config.yaml
horizontal_flip: false
num_classes: 4
grad_clip: 0.5
steps: 5700
batch_size: 128
Rows from block 9 of a small segmentation model, named by matrix and row number. Rows with one number belong to one channel. Each number is 128 + 32 x the weight over its row's rms, rounded and kept within 0 to 255. All counts start at 0. Numbers have three digits each.
After each channel's rows are labels from the 100 images, of 14976, where the channel reaches its highest value: "responds to" is what is common among them. Only what is clearly more common there than usual is listed. The data: small charts drawn from random numbers.
# convs0: first 3x3 conv (model.mid.2.convs.0.weight, 96x96x3x3, each kernel summed), inputs 0-95
# convs1: second 3x3 conv (model.mid.2.convs.1.weight, 96x96x3x3, transposed, each kernel summed), outputs 0-95

convs0.25:129135111116177126110082149144164101135156114096140068135147169093122169154165091071146094136091160095152112150129182133107108108135116174161136115179073113162128115105123154145101070089068076172108121149162174132053065165114152131110157092109128131090099147130095160201087062154129136111
convs1.25:049146133105078126109147118128144183106078159133082166106109111177174138108176110167064111141123091120091122171100081086106065132105115101145105127110110084098123110135198149147151088158147147197157168118126108121163118134164102114092139159168108164178170151088140080152176122081103158141
responds to: heat grid

convs0.43:203120098124157141101053155091124052051121158110147103117153157173099132082119069136081131068096136122141111118090118056103101140111125111203154154150178106114115110139118132144069164151135130063097105124141143111119089170177158096081131087111141155088104104139119127150156101121138142108
convs1.43:047145098160137076189094161165149178194096105120099099157094103121130160133103136145114067194219138160165086117101107140105136101140172159070109125116109134120165163161143144128203107106154151129162145156172110165153155141108130159101092186151138150181147164108127133117139152121121111125
responds to: ring chart

convs0.38:152194171122134112153154136152149107169142190123164019118169109137100118188111077099106149082119143142138054153129092080103099153131084124169105130124134092081169143079145129107180096105088062163133100124156141146065136094134090107134124145146113176129097115079113120120119121145118110177
convs1.38:149063165216143161129149146123193142092117120083160138106118148100227127126162135163115130144070130096082108158158145155094137159169148136142106182096104148115055116123176145158074153157123121108099109100100132131131130177166117113187141104114152171090118130116117068143168104080091133127
responds to: horizontal bar chart; radar chart

convs0.46:172186068156111120116126147074125152131131180088109081111175100095121178126147132111092115136132174131133186120118119149124147096109151118180150099200105070174144131109154082098085110085123113105129141139246158138084174144124113171148162081143135064152116140111157124137105108148149138169
convs1.46:124119140164175135097107060148114144157094108128153151135086085140126101141097125152172139103143131122109114177172143153116125197156154125036066123158087091112106129135130099158167147094125139146127164136093112181145121126166132169096049103175115100160096094123156108125206189160176168154
responds to: pie chart

convs0.37:000131150155140081088138109120126130091074140130174100111151098082069139129154183109166144103128132128134133094148153171106141092123067152213143140139136115151125125165124142126072133145117162075126142146123121146075124161108091147117201162101143112139131082097152079104106141119107163173
convs1.37:162097166127053177147149170128120142147107079149095104169073086159192120104107084128102142157088094160129114165096136077161131162092111125092156128174124175116098086105121113111161108124110105168165122120114155090142114097165091093152103134172096152097174164155127056158106160146185061110
responds to: bar chart

convs0.56:113169124146091088105187139097141074185135175095176093133125119074158118132119091101083112145135163119130102125093171106127137135088158162158148127199146107159124088105174119083134095115131130143142097128151104188133142177170116182168161134165101087139096151069111114135133067104123149231
convs1.56:149165116208130184114092101107159106096172125170123077077145101159116076167139125118144139093116143174082131172150109150136144215110163068090129108130086132134121157182166072131100112111088155168178138093094109134095136121141145110090127133119126130194156097161193151124150175163149155107
responds to: pie chart

convs0.19:125172097159152104141123090068120148216143165136153106172091084095175129140106142163149163112127114170144158120085116123069137061137130092116127108098132142143191118102111162119124125099115075084134076134095133151169128209145066171133141140142108056098102182089099152111090131150116156154
convs1.19:144100142113089185126107167156105151116124099130135095103123155116122130178114107105088109161094131132111121165173164143107097112154146162121085155148118105150187100140124067196108131147127186158092180150080161090124096126171143122110138114089116189143152114194143175162191062066198127160
responds to: bar chart

convs0.5:068164113104124117164160065117099152101130113136197172110133103152115131110095171087128114082152113141111123093140114157073097091104132081171067136122112092137109122111116167082088121086141070127097173125110207146157128125163114160149144145114142164094156148116169067139202104106166116202
convs1.5:150113119148142154103155169135087128172063108137083073114129059144146156140139091194136105118110152168182129133137099097187120206065155149111174136161111127128155112173122100132165097106084126141181110157134069078167178109127137122135149150173132111144144096145104125176123204140166117083
responds to: pie chart

convs0.78:174148157158143134140117133129098089114056117130149114075128067138154056097116103143091159163110124096124138128146139114126142155087159181155168112124122194175095125168148116173148156061107172181137104161136072152149140069151116117158110133176103148106173115053205124099095161132101141134
convs1.78:145139084117120109161134116109169120083189176186148157170132150171072132146104105112133131118131157123109157108125136126121037068120154150131039129118143101159161123109091138054097137166126090061103139031144139112124156170154163125139134115141159179152121179125079124144162124166114121129
responds to: stacked bars; horizontal bar chart

convs0.85:133137104112125128173197130111155109117136117141137080107142096153121160167138086044088115071122176125146030142121121111088089168153160156161090083119126093150149097088142093101115083164101082129133130137084137169067129170090108140096197097175109146177116159149160139139117074148112131126
convs1.85:134146129165172123096100134110125107160131156104149139140120161073134129125118174111153113115161097118139150125157160148128136105109150180156172131112131192119138150142204149185134135117182073135125104139124146095115143095130082111184061171115130110038140095041043115095133150104151078184
responds to: horizontal bar chart

convs0.16:174207096086133079141162153165124105093154121167135060113148105081105095113120120056084126096132107089138095089161131118085131082103125067166121156139094098168092093078159112095141146087083108154130092111101116130123119159160097144110204094101121197133109087122151162105089124130168122144
convs1.16:126057130166096052149135152109193106105131118120153166154092104146109141134158141113145124145134180156166153090169128144164063142145128146199134067111154172139098132168113152149109123125119080110144145102129130116100069131112098100173112182032121096107088137118159093065122085083111137098
responds to: one colour; radar chart; grid lines

convs0.95:064118116165111137103129168139128172105172134109175135079131098128113146130148167099129171110117111133108161035145131159112070132122121152133072087159160112157086129143088150129170096122153120123170119143077113081160118202086154133161157160094178139088169091121152085050167117090131171164
convs1.95:149112109172113189097127165148093202143077104112069147149142129155153116108140136157131105119133133105086199161115084138163089186044138062086173176156137135130171110137129086116115080157133133125116122122185128094108206145144113115131128110149083129118177153141143095162147191161164118130
responds to: bar chart

convs0.69:096128098154154115171081085095140124124151225050174117097130158168156143163149116057094121106125150153140112161139130120162108124135162114107093143147125089126063148141157071148139094103139066120102133114138131162111141150170191211099172097119110118091077164135116160151130137152174087142
convs1.69:119132167137110101103124143141064141193028102085122113119135081062103125161162082104152062111139134128116082109118082134114114156134168107089145154153122152131166123109185124138142064094102124121145148111115158129119152100169113085152084101211154132181125075138145110126136204126118163100
responds to: pie chart

convs0.1:174157104126123131125112101133107135090145103139119150157118194104131150092090124114174091069113095217131172117151119122142120106151114158133158113142192101136135190142144114165102130127177077101145220145135132137142121133100097146077082118119159082131126149189096144155180074143167057180
convs1.1:146121100152149176139161079127085092199117130106079137139105155176124140133180151169105190151110133096133114082150117201162145120147084113097136148141119128091067095106100109149130119132129152155087095146192097170135052097059087117119146103128116158049136094091104109106139170120180129128
responds to: radar chart; one colour; grid lines; items: eight

convs0.9:138151167127156130148131094080183167179153132135116161189109082114143083115102080123164134089117117129137134199080172163121094154119131200121125089141075137136143109139116087096111118121142146157140108077129127069102086165165211119085111138148135066158059155112085121133120189149148098115
convs1.9:079136127096130084153123126149113065093118154125148086075143124138089159147136170097065157177114123087139188114126127059137129077133155087116084196157072117126104160135103096136085128104112122145099109106137170159181145097111095065111095207095117104129188107100163167124147102118087148107
responds to: grid lines; lollipop chart; flat

convs0.76:095117121120151076134138125157145132087170196132118102082156050155160142095137088075043104121121092116155128168105132169131135181168149138107118123130058111138183141081158127163159117166107110164172110140128141190112090119124127124114093111109197063136101152085155190158095124132141111106
convs1.76:127098105080112190149145144077154175095145110119168117132120130177105135182134122145144100151152190113029145093114166090073110115186148112143109109184134162144136156163124137090112159108112084102097122061095128115161141173151112117163088164139034121135148141084134171145129097099094123148
responds to: area chart

convs0.26:120118139149155092137101171169163144093123145089135137208109105149107093134131129173185161079073105172123150083133147156071119162118103142167097070120127154209057116100073138119059094162128104172122114144118130145086080111118111150127130166101151174073107103114111108087152132163159166126
convs1.26:098134124077138160085144091127117082125167125123134132122077112147204170042141155074114127140084128049148162160126128056113129084174138132086113199196121111122194129144139134097181138066138109121120160076153142152166139122097146165166120127154134132141172141130131127122119137077126090111
responds to: lollipop chart; stacked bars; kind: bar chart

convs0.73:122123158164141125140209132114125132093124118138117145148189103152105093123107103157170172050106124218119146048141145159133121146110150131163129141152128180143146137101124136145141129058079114088098151141134127062206154137089112146101195100104120149061102114139138076120174153140148134157
convs1.73:136113108072106098174120104150151118080131125140150212174081124110162117122105150131133108189082084067107150078148135149141107133176140157121119158166127104132102165140158137139150145153150144172181175105141096090130064178126112132140111182143103061178138097128140130056053089145155113101
responds to: grid lines; horizontal bar chart; radar chart

convs0.47:136114098138179125156155098168167128163098150106142083081191108113161148121154083086043152166124152199117118082147097154141139144165202163168124139122085095130147101102149089134148077097072104112100130159138105103111132116130088143112159138137234147119091093154138157164115129174122115119
convs1.47:122146168136087141145108201108140195165126121106106151238162090152118083141107132174169081097136162055141175099174172161159113118158110121129119122125177122106094147123111146146157138104166096113126122152101118174123118143154133103117099175137127109162189103075127096093114092159075179100
responds to: horizontal bar chart

convs0.71:072123150175135132087148137158166182176112121153104132178125139114145100150089145095118124107131170122078111164171145159032095129125142128159087111143124148121119143143016179098166133107125124144138141088162130203139088119122151110167145176104109100153189116117103163088135188168124142104
convs1.71:142101123107092171210131136035131142090175168169223153091175145132150149110169098146123174120177110164125117127099140127191141081120140141144098109080125121099146110108158136074107129122093165110116155148122129110102175117100168097065102073164078117120105104156113097113107102133096113164
responds to: rising

convs0.77:129187088122032103130065135106087089099118140122128172140098173180147146146076148172178134142126139141115148174139124160134145162128147133110150093117117144128188139070112110210143057126164061126169108131162140105084140091108156144154125114157146141125160108149159080124162089187139133164
convs1.77:192080126121144212113168101121185112167164158162089152121144109089184120131145112145162122098120155119111099075164128101189180070107134096077130130142137151107103110145126091035124153101143122144114077109147141151147099104072152085089150114119067141145136174167072107130142127124090102122
responds to: one colour; radar chart; grid lines; items: eight

convs0.7:201148119091148103153094112164129120136201171129172107145105065193168114111153085107150168116103072142133077143094188125140117150163075112116154079144115149123080099132177112166122095098104114170135143121073082099109104136152124168143088149138109149122074130131139185148118167192098121079
convs1.7:091120146106138161118076135137120091126097073157066125145137082068111130169108164103055039195091172074150126170167128115111150070143156186136112128107166104121162126109127161062132136135127049135114127123161187159082124118121190151152106147140115098128134130129129133102111132078143134115
responds to: grid lines

convs0.52:096135089117178076181132094146170141129170100122139138133167093183130135094133159115147122139122063113119114114147134202108117186183107152139131069167027161151108107109058147123158108136121102177146136098092165089107171133099150164159126161143122134165094093108136146055150115174143130137
convs1.52:153108142124139154119116166179067114079123054207080145109149167126144127111128098125134166056119172124102180171110125099162145132103153128083110171093099099087156147105091141099123127097134133139142168068185090161113117085102147110125144102098122117160196094109107109195086128091075103136
responds to: stacked bars; trend: peak in the middle; bar chart

convs0.20:142079139136106067129101094118129147176140158156134132111112130164190104168136125087090120062111131093130117145176124162157098211139137117176073157144125125110138183143121161134125118196154102102140074163177170101132155094182138157083145125122059065112097126152096131113135181146142110065
convs1.20:102154085115161135078153152126147184101112115156094147123125115147125126136159174203119078084157122135139109167165083062132180093125110136150146149154144060110130098074145142130110150104122068196134170104113170158136124136095128140183174169128110108163138156124162135184098108059083086182
responds to: pie chart

convs0.54:128117162161112137098208154123173174165198117124180094154160067118087143177132162168167142126136121137109137121153107112128113109143113145091155116106117101143125133144169191117148091113111088129084110098129131128146161061109159107176107097117126096133125113141186192089129232127103079180
convs1.54:154133139121213121161102127088126102030101116140119168117098165113168167130137103118110165111077120108127158202111147143195090136146139098184113155144150141141167098140123108135114164129151148100156133196145149147114121137120110132185134157150127112123170164087080018150152078159131145123
responds to: lollipop chart

convs0.68:135154104082163147096155119164155131117099136153158172160107112116060117160126186101161085070108063134074130103107107200070154147145112109136122093116123156105112098126103163096169180101104090119135122120163150154152139166091110167175132148121156131185139097088142084035148093089134160162
convs1.68:125096119128069212101129112143098127171106123108094119071164129161127117100107054170143090153096145095118150126150154066191130094064141151077120138127127122148125137166069127124059129111154151149147125082128123083064113114136173137158120029131061133089137105132138145123153143146118102139
responds to: peak in the middle; stacked bars

convs0.67:122158151149094102119120106144105178049119151145091119142103149160089090137097147092115137140133074150129102145129117170087088173124085169072166094134085144176163205137105085094161100151116136160110119160097125093144154126132073065110059164135063117094132157118126128129105060122164086095
convs1.67:086146132112165129105152127095150114091208098117203143171199135062111070121088126126171139095115128097074186119149109111114163107201133118135125128157096130138070101088121065120072161115098106157143132095175109159152131113117143162113104123153101098159140049129136108142144165105105110172
responds to: lollipop chart

convs0.3:092149149110080129140157125148119156111126146143181157139151092132086161142133188083146130136176066113077184064137121172108155120112145102170105150146102112160107126139084136112150135055144126116086144113101148203111112018134152183129109166104109137112140135136145072075112117067123134172
convs1.3:179087112129133101114167100139119159121070197099092133098181109156173127118134104141134151117102188155155139122127120093109112192087093167130132111130126150098121116108140140167167108113134165119160176160081072047144243113125086131122203112111140095100150098108143114124131146171148089128
responds to: stacked bars; bar chart

convs0.93:072099049143086134098090079108155152113131170149107178120085107107153122131083122157156123144107110138152209156148153108179152205096109123111082146155107116139117097106160172158125184136161121154163097130164112124145148148159163153118194182156096086169091159111104112132190149145107079114
convs1.93:136140159130115164088127088142124144112162100065154089062128136128108135109180142122132108158124125156143147124130124072107168068089126103061169084103080101133065179112129133099106118141074115107097106072114103180146107129117131137188095105077142105087165146149170189185066149081104154136
responds to: pie chart

convs0.66:098184157133164120138096170139100090114150135126148153196124146145128120131066096073148129073132135106096077140177125177135151096080099063187142089198163133159110132084115151086087138084155104141156106145141179164127112084168097139154154147105125155105161123121184069090093135126131184150
convs1.66:150121108110089113142115166124079158114047113159075100057154081112086154073122135145101089136148124127154138146155105119152163043078130142143110173096139112148116107143106097087144102059114176159175184141175142131092171096119130117104170104186080127170168151146152106146156155126103090146
responds to: bar chart; stacked bars

convs0.51:111095150160126092169140160163128135156148124153103134106148071104111117151181113107155173118094108143151158092162131186122127186167116129161152097149098122210131182102038125152167101112116137143146101101073079152086100127071130124155136118116175107147138091106128114054086210113162147128
convs1.51:116142107128119107102075121125136105057178188094159116130105082137150170111066138074123105109140124123069161152100132088088137065101083113077088135128086130131139127139113114069085115070159088131066102119151142097128131119178159168127100125132079114093216090071121133146158097131104123150
responds to: bar chart; stacked bars

convs0.83:137142140140196141097105122170125055131122123153159199227137130115100178169112130129150151140162191096145219080122129135078121067136120114108137111107123181120106105099112161133174087104140114169165102098108133126151122166090148156119158143137146098149106140100078118080114125174125068108
convs1.83:112106165170074094150164128136167166154112133099100114110178137133121103113211146119109149171140128152063102141129159151148106131136078155169213112111163143152147132153138124105130153151094186075062129126122130107105121145109103114180218152056109096067129131145149115131117103064140139165
responds to: radar chart; one colour; grid lines; items: eight

convs0.79:124099103162132113143126159082124099089131106139092118087166083089096199143147105199121184143086153126150119094089110145137094083098151147087150099119117167155152201160131131166104149242113092144091087127123169109143118158161109100084126143126147102148105185163152094141113075139157100146
convs1.79:095112195113122101143172122105153123104122171100100171146131139113158158125176089119152041133149181129109164197147108054147108105123160120145082158122098133069100138146104202174119100120164122112134150177106128175117135146094167101114117143109177178153092159147125113159125084087092195109
responds to: grid lines

convs0.35:125144078138128130154150078123166139147141186162145091080115093098166121145114067036063128159145129098134063143121117143135128166167120171167085125181124085132161106078207084160138136145119111133118099157089156179063092129157152155112128144153145147120093082131103107115078097112100156114
convs1.35:099128166171151185068085157170103139127142036160084086157168082191109092135160106102142064161136141107116137118161139112075132140085116125077164102136145174139113172163106147119135116139108119154105082103113149102134112109150110125160083154127094185157137149151157191104153176194096132113
responds to: horizontal bar chart

convs0.86:133196121107135092133157141160137181144162123137150056103175132131130159122124087098107179134152159106168050143108130189134121127122203151115148173121105098102078047100138100138153126166108015133123149141078108126145133106135112149126129143126126170164094126157154140148107110171112074085
convs1.86:103107077119054131160090123086149111123114169099097079165149175123156115095137114134100135121082114083141179079151119149120105088145132095163106077129153144153082129183135166155121106134163089076080136097118148052141088092105055132163142165110160105111156078111128170085112131107115200147
responds to: one colour; radar chart; grid lines

convs0.11:196099139098126099153155101105153145165089073126143106100116083122110139132158149142105158066114094202102070128074091141166097125130186102164124086117085190170093091107176133124148212100113088133125143139158157143095159159147135092147130161080097146110157115126206133094122122124124093147
convs1.11:154168191108158112142136134111121084160187137182091154158061122116115117129102140093179096170132134059109180124176126144135097156161103189144102160172115104131167134100102176137185133147162076134122079092142179156114042129110112131116116158173169186143115155099113133138161135129158129083
responds to: rising; stacked bars

convs0.21:147152206175149140140188159083170135104108104151123088144145133110094182133094116167195160151112113142102179125090136113134101105145131114053174090085071148136072137089114195121120125087115112171127108114172119123108118138085089108148156122153151045127130175098083108109123073132106137159
convs1.21:092109110092037118156124142147124146104084125124129125132094134111165154167143102104075143144170165121095106183093162140100108070097167096137083097151148131087182132125108116183165072148074209161092147140117129086150094159179098086118151091102131172172162085126132151178144114097152147133
responds to: horizontal bar chart

convs0.17:125102157180163127138156156137169185157130153141134151148095111094127072123187171095113148162162085102119127143142175147107126113138133136126142147102161059124086133169086169155079160103101158133105128114160091133169152151108148058132158090193160009112119111141118122131075179136165122150
convs1.17:090165129117088155122100079139042075083157092121127154171116116199188191184149085145150127114114108146172109166106132124080098159099117164134107099140133086150123129115127090097119113124133149170065155143154128157107148144141141073168096171106091136099130180098126109109091057124091175104
responds to: rising; peak in the middle

convs0.24:109117098121112116135159095142137144153126147169134113120147129138109140171137016059090150061122129132151101150130191170131081098112169114139098092117173109116132106115122130109160060166111094125146070094074170189047120143118094200162138167131132120138142138163128135101066126150120152136
convs1.24:106171161101143086104154129107106122128160184146133113120145121050156136116166115091122121140092138151063122119107117146074177122139122112187104159132083168086144087094141088078087171088129135171136145175124123083172138081136122064160110175152130138104127031076107089077123118128111137087
responds to: horizontal bar chart

convs0.50:108161128099127127066129082082156062137147179155165185116104111172136124120111123085127175073128080116170133092130140146059120136148124050165102115118120124087104097133124148111184122107128163093152141147106202121203112148118096131098187144096095143098139090136136069151137111086168149169
convs1.50:123124141121155162142132128157083129127095117174087138117193134173113134091125140173134041159124178145099143168192092144150134092138184162139152149177109118173216136111118126139132095127062114150142149129133105187106153115115160155201080098158111162149177158139119151116092187114147077112
responds to: peak in the middle; bar chart

convs0.91:137154134109156130125085105146116139168179092092105119168115056146142113118180119101116154117098126127126119093128114138124148128116192067205107062185107124182146147119098166116133116091122049098111125114173172107137157152119173133089124160109184093129134118188104105088164128189174159185
convs1.91:094095166094104119107105116093144071131140157180128131068126141149133145073106134138114210142108183134155136146148139155131136129151115121116111128079092056129056135161147141134122164074128121151139181111129047153135080088060116119123083114174160077160137121067181144135133093112079157144
responds to: pie chart

convs0.64:162160151122113096108119130134115086137142137088208094151152148119118127139191121046097148081065106113101118119104134083113099102161090131145095102124134095119096076104076112131115032139134192137135105102154172176073133119122112169150130177138168165097125145146079100104080168154146170144
convs1.64:155094102157126086101096114097131125103135099136140160113088136159009117170108176145081154096116110119076116118103122164089149172105173150182126108158163121085168110174210089173132147076150165146104156110166097133136105109117097111146127128115151110143134127034133106174151160127124158109
responds to: ring chart; pie chart

convs0.81:153112090102148085127104129081206136106137089119124100086210129106159106184110140118093067153097191134177140108108109162118169100105110185136067110155116085115121148152190111159115175164107145079144137109146118112146123140076098084137159094145088047117096132130120145158126179123140162151
convs1.81:128088109091167150100114181092087129118088108109144137110038130144132116114126101114159092124181153139040112177117088078129095176132194095121129123165089167175105128105142127091123062128139144165124155124173123138145105119215124135137075186080117122115141142087148145102116135131081171097
responds to: lollipop chart; dip in the middle; pie chart

convs0.30:076114146159142085156126100093123122128129183169140188124144133120151123097132093109121143174154119131123119128131139069125132162194159140174131156118143164163170080109114151143127115129094066147152132122093124220092120032131155148136140107187141193150173184189146101098142158115074155128
convs1.30:143178102046153112084101163160106160170132111141116128181121094151161154115130163107114159084214096159136090096100094148168164090068132154142166131154151092061144132096154163149174167121077120124090126093133133094184132126113101060154147149158125140119127100157127138126111121213146098127
responds to: one colour; radar chart; items: eight

convs0.14:120098086189142117151157078120133118144160123135112167141166130123189084114126110141149170159159111102086172137139125129101124129159154078121116140154096208131174117087121211142109147090136180110146118126129116068129155106165092146119140194103158206148084176131131053082169145166096131117
convs1.14:118164162073100195105105187095104144167122106134119130149138138145102108106157133090098115158095178111146144096130137171171147092124124119158129145117165083099108148149103109093146098183159154178144096087163181180102140202110187176134104089160074093207122084144170127168111106142161146131
responds to: one colour; radar chart